Weights of a small CTC audio transcriber.
Training: muon at rate 0.034, 6900 steps, batches of 128.
Data: trained on phrases spoken by 400 fixed synthetic voices, 22.6 epochs.
Rows from block 3 of a small CTC audio transcriber, named by matrix and row number. Rows with one number belong to one channel. Each number is 128 + 32 x the weight over its row's rms, rounded and kept within 0 to 255. All counts start at 0. Numbers have three digits each.
After each channel's rows are labels from the 100 clips, of 14976, where the channel reaches its largest size: "top examples" is what is common among them; "peak on" is the class under the peak. Only what is clearly more common there than usual is listed. The data: phrases spoken by 400 fixed synthetic voices.
# filt: filter width-5 conv, dilation 8 (model.blocks.3.filt.weight, 128x128x5, each kernel summed), inputs 64-127
# gate: gate width-5 conv, dilation 8 (model.blocks.3.gate.weight, 128x128x5, each kernel summed), inputs 64-127
# out: residual pointwise conv (model.blocks.3.out.weight, 128x128x1, transposed), outputs 64-127

filt.58:117125132122107138047093133124135134056139175108148133115163148102125155100168116141157153160109167140142118099070140149159125086132127101165121153138128060117105129071122174153174153162115125
gate.58:136122135121077131080127121107155160138170069145091142109108099145129100119095155104125184149115150155070124129106104130170116119169162094105125108152146210113146078119166121136184106093125082
out.58:100065135126208159156095164090150151122127103108109112152132169100126122146134084074154195116182178089071100153117143108138109161143076132115128099162129136148131130125074126123125137093122064
top examples: /v/
peak on: /v/

filt.47:175160105099128125110129053135151136124185110160101110100182137155145118094144157100114174145046117130138118128123083138140080118096130170029101067108126131160121140145204122068145115150164100
gate.47:179149097072081076166106085134150127159153141169102099126087131150129147145130178181138207119179132087096161115163099129146123123203155055168149101146180153142140110088083122157184058151075155
out.47:078119153159175101145078124140170097073144134113145152123141122142141174127115112080086138124084107122114138092071153083174113106088143120159110166139075106123086088149155071153122145129113125
top examples: /k/
peak on: /s/; /k/

filt.85:114132139137122096104113127188126091084141139102140068139142187115111061171157143070168060148104119184122153147123153116146163123176091148165190110125131111124080157162080161176133125058107110
gate.85:149131079108189112118160105157140134107091094164127101095135091147176124155154107096114130163103091100132133166110086093164162141127198071165058074145131103066114105165096098134212091133158168
out.85:057120109182104112142171130097128190159153162101157111126123114208127151143140125179159149178213142098140116153126118151147104113076143109172155092173139209144165077112123177117170151083133126
top examples: /ɑ/
peak on: /ɑ/

filt.112:143136161129139112124132203121140174138079182126122131155090099104115165091115112062118226121081124103125142115103150113160168112158149124135108102178145155104134088087143087156112121127117150
gate.112:133180165126142124128135095159131042215093122153129127102124104132150073144125108223147117099143144099133110160120103095174092086133132075103025063123133110108116163135110166120143145150152120
out.112:107125137117084158118115144144116155096080127141145082145150122129102116162086146049148128125159142174118084108218130107178125110108145120149131160128126181161134156089052089135140064126074149
top examples: /k/
peak on: /ɑ/

filt.103:135138141147108168168122127102209122209119099132126128168154143140152082138104193120160128147108144111113084154090140103157108136107177118163100111120130167157122097195119204043152088181114172
gate.103:173174150120101121153113067118090118180100148167143073132138090106133096150116172107116157102113154070099166131148113129203176162144146115113096092117206172123149070121093109143114129124153134
out.103:131102112159099147156172086125188151132073193194143067095087119141171145117037118146143148115126104100126148170131123140168073105141170128173055128114163196114135127081143119177080137110136094
top examples: /s/
peak on: /s/

filt.125:134079105127183149173106139133136204172121134123145095168125160145110116143115123105196142124162119160094136121153135142121090117152145096143092128095117126154107172153144159106073146143163158
gate.125:158170122102073101179070150106154127114114134186139077118156106111089142121079166050137144084102088146168139153140121180100104125160133145097070129068117167102103063105126120102152120142095113
out.125:163128113102106151065152131139033131126208117156131105103171169128149117137097123162082070136142140125083104175124086059150071161134083137096065171133173139080132116156079134128113139163123109
top examples: /ɝ/; /aʊ/
peak on: /ɝ/

filt.75:154099110140130134163125177124111161101160164099115137107119120113153195096143127144147156091140141200100191153094106127132128108095118069118124173092107131131159107179056113075116138167137143
gate.75:134169118114124161166141034130140109136143122179127154089119103126139094157161198105093186133113115142120138175050119161155114159120133092115107091118105100105126141105157111153155097100138136
out.75:135135137144116110158164112211089137072089156137132144166124125163100135079203163147118159141188122136133061105174146143149208174149160134107093084090059102109146147138116115152136094122161141
top examples: /s/
peak on: /t/

filt.98:137118147104155119077119156133048086128128222114123124136104126083143189174108133126056152152125151154130135112129128173146112048116111137205111151118109143149156131134197115099132179120114101
gate.98:110121057099132107184130079188081148128124123128127098108105095142110103121164100104155137143139092162130118126092146154154134101142136103124134108095122136152088121164180087129110129134078138
out.98:158126109142155106132139089134117148117105107122142141116082146103163083052129094122183112154136109161149110111115108142150069146088124123078105156093145083123144156131145144085107142160153156
top examples: reverberation
peak on: /ɑ/

filt.77:143134093162135105077129178132141109112132092113134154132122200113110117117085105078160176139076119176124116149142128160087146116126137125119117180154076122151101111098121165102118171173130130
gate.77:125161061107114085160141103126104200089129108173105123105178144153186095129113141100097197084136111130133088141068107116152116069153135098130128097151119136137128123075100156128128137170186121
out.77:077080081182142141156103073130143158107117153201108126138148102093099131079130111155146178157134150155052117109110192148141125141087130088167137086111152050087132172165138106105153127088103113
top examples: /s/
peak on: /ɹ/; /ɝ/

filt.35:124135086157110114090100125180116156108078091066206171124205127161145060088140122141148129110119124131123141175093153104100147094140139107122164153088124113111115129172099175052114140156160130
gate.35:152131123095157147205091058145112143184148097155093097093124148177101029112142079102173120074142087132094130091151086136088106157149151128111130072153124168156132083150118174094141110103127118
out.35:128176140117114119133115131154123154167197087107148039151117176124081112168083156131082169106081179093162135129156052137149121167130195148132102128109162106138148127087198194159104145084156161
top examples: /tʃ/; text has "chair"
peak on: /tʃ/

filt.40:098199097095163137169113127116123133107174118162131132140125092112147072152068116095133094137128147151106133094093134128170116135120143101159120137158138109160128109210106104086088131132156096
gate.40:113190115074084129139110133154055135147149139153146093086117133141174157123122143132148205113097151139154185132125126153167151150166111091092151145109177130145125085099149141160111131104151076
out.40:134112196139133153100125179085158090077179138133157133094098033140160142056136143154106143089176184170165116105090154103146118179112105173148182146141151105112106146140128106146109105134207143
top examples: /ɛ/
peak on: /t/

filt.23:129107155170136143130109090122087110179176126104146088149138151130089145079125163061160124107141088122097156152140150164138156126122153159182096127097146188123155153154163080107108080085167063
gate.23:121165136114090130191135134174075107138056148163062108106084125194124050158123107122147193060069122154103125127109066128157141145090116101164067119153156131124183054120133131091117080147129108
out.23:133107100137148095133168121170142139091162128114092086127086113120211120103144092167143102085167127204111146107107088121123032135100145121148149081137145046097163153119101214093155095139131114
top examples: /ɝ/
peak on: /ɝ/

filt.33:136185127131080062155099169180126082129099194119150115154128111103066113155145077107146141110113110125159208183128150110143139133160118148087200132145160121136143105062106103161135106138055124
gate.33:140151066102076116095125094130140135138134123128123136103054143107118051179114084090121155111104089149138155147100121142133143125172113109140169052129155117088131110104146084159151108132098070
out.33:177114128168116077121145149148124121136173152088079070141131136085118095126167129080131088125082191070136141149142129107138143162121117097171164145168078146143102204100104119125081153161153166
top examples: /tʃ/; /dʒ/
peak on: /tʃ/

filt.116:161133111128150137165210118065119124126146111112162171116169119079221139145143161160124140155143136083118115103115157101157111146100101127111126180059122121121156136147183107124086181137175110
gate.116:122135103174086114123125130136099105075121145169122104099143105158157139191177163122118164129119101175169118161161077118103134139143128157144106119167144138132125072051169172168154131129110079
out.116:110135140119124157146157138163104101111113130115116101076067089116103181097171083142152097128116078145102129096098094193155118152114123120176128098059067163103134110114061119074121127069116091
top examples: /k/
peak on: /k/

filt.57:102162149124072059142100127164164093155112100103136095129108116072106045158160097184123149151125135101135156139058070089150166170145117119151160091135177148094163095078081190193123121146068145
gate.57:137139097101159117189161109111135151100146138121101118047100078141144173119099082088083189095092081136149068071124141147168104113113123082110084067145091096119085099115140124109158083159182104
out.57:166171083131110155120134159146134055176128133136136084076084153110072109110102112105108046116162102163126110153177105116149154109154087141126058091082132136158125116179066121110081135179143109
top examples: child-like voice
peak on: /ɔ/; /oʊ/

filt.38:112128116168188159198095157109162204213136143145147114123075111093129137139130156172118109104101127121138113126161122101164181175100156175074118129160133072091131102161166139149097119108172121
gate.38:175149053107112130088113136130187121154192175165124151119187132126139055053123142144110190126131114139100111123049115110155107057137109112096186098152141159141104091054152156187135107126128112
out.38:129137143104130158149094127126169120152158133090079184083102093132120097121161106182121168182134119176091134118150133071190090142105083179155055202139107144137174164083109108140186143151112125
top examples: /ɑ/
peak on: /ɑ/

filt.118:098144156118150146153150118080127149162137132121086120136144111171047147122153102109112133097127104094157089094153156133182142137121116137117096083133097137064128187176161100130104174027158124
gate.118:144129124138106136153085076158094030126083144151121075102088105110155147100147151124186169137131135171114148124193085128175170150163099080090109163136189133135120034172107185107119095148128109
out.118:072138106118117123117085112114056082153144089146202130125133142133142171163130124141119131131115097161095178100158121176089163137124155154101138119129109045101162091110151135135173169121075127
top examples: /u/
peak on: /k/

filt.55:164118139167205083170139125107129124167141153120164132133121155108144132116135137108168162117098073138098149102069116173141130069158159102171071094092114091068123098084219152083156120121072134
gate.55:191181121174085100143062138153142175204144137156105147123107099078100104158140093174149108080146148148134154147062104142137122129162094050125139124105213137128137127078100169177143076153095138
out.55:066123129076122143132103109154084089188150153102160080122123112148147151166102153121139121114155166118102063119168118146069106181122111188095127109132131179136150130090102146144138157132072101
top examples: /k/
peak on: /ɔ/

filt.109:135134161091179162133147147094179106196076098185120165103158177156200102173127144162152162123124170144113133122099134135168141089134105054140124150161104123114106130112147111155119174114174112
gate.109:151154083114118117158144067136122135203084147135103148093127125119132144134146157094161197108159088159099118144118124103168221105167154067117089071110069147140151074097089136115110066179140121
out.109:116133143143159141222174110145124140152155155100106144147141184129098123150152098094144136166105063148114111161129131180118169102098149105080122105144093194136157177133132107034102148169107133
top examples: /p/
peak on: /p/

filt.110:130148153160109116161187147134127147072142092111153112114137083140111126126128088096166091132151147129112116082126199160149145121136093199061220107089137125104152189106159072128104138100134116
gate.110:133178107121138135176142086156080102175093119179135085092111124127120138149150127167083167126143128117136110104087098190184170118168120077195115051110152125163104137120176111200182085134079140
out.110:124080132124164133069121149201130136107083174084084105134085143134097151087158175127084125117145114126161105091182173109092132153162087127131126126078171123122070131094076120114143178102118142
top examples: /z/
peak on: /s/; /z/

filt.18:106103122167109102163123172148137160156104113142095113090111113087083113158120121184158155115134165141097137116144046133094098167081116131146108110137141081142137104108094083090134150193107163
gate.18:148180129134122138200095111188081170136176121154090060105111094122101101135143144122096155102116081169071138159092101166141167172171137101129126085096116128119123110114145139128126097112166115
out.18:110150082150085142155096187155147117132133125152110096148174124140107145069159079170134160149142132124148086084093119157123112076169188183056122108109115152100056120142136122140154168099167182
top examples: /s/
peak on: /s/

filt.2:106149114121197173134107091174120215119115162128112142144093070204102119144071099100149066121087113147153130118210124151077163104164107161171101109099135131123079099194168106144142147080158145
gate.2:092135106110092143168132115155144126134116105176146081126128126124118093154158079084148139097102115187122109083116119128131152187132124158088131098132141179122117041145096135157156063112188061
out.2:110141094112132115128102123124128138115128092111143180220091184153137146117159153115124106112116127139132176087139186131115111191167157110114178137138146151203139066185120141134162075092063094
top examples: child-like voice
peak on: /t/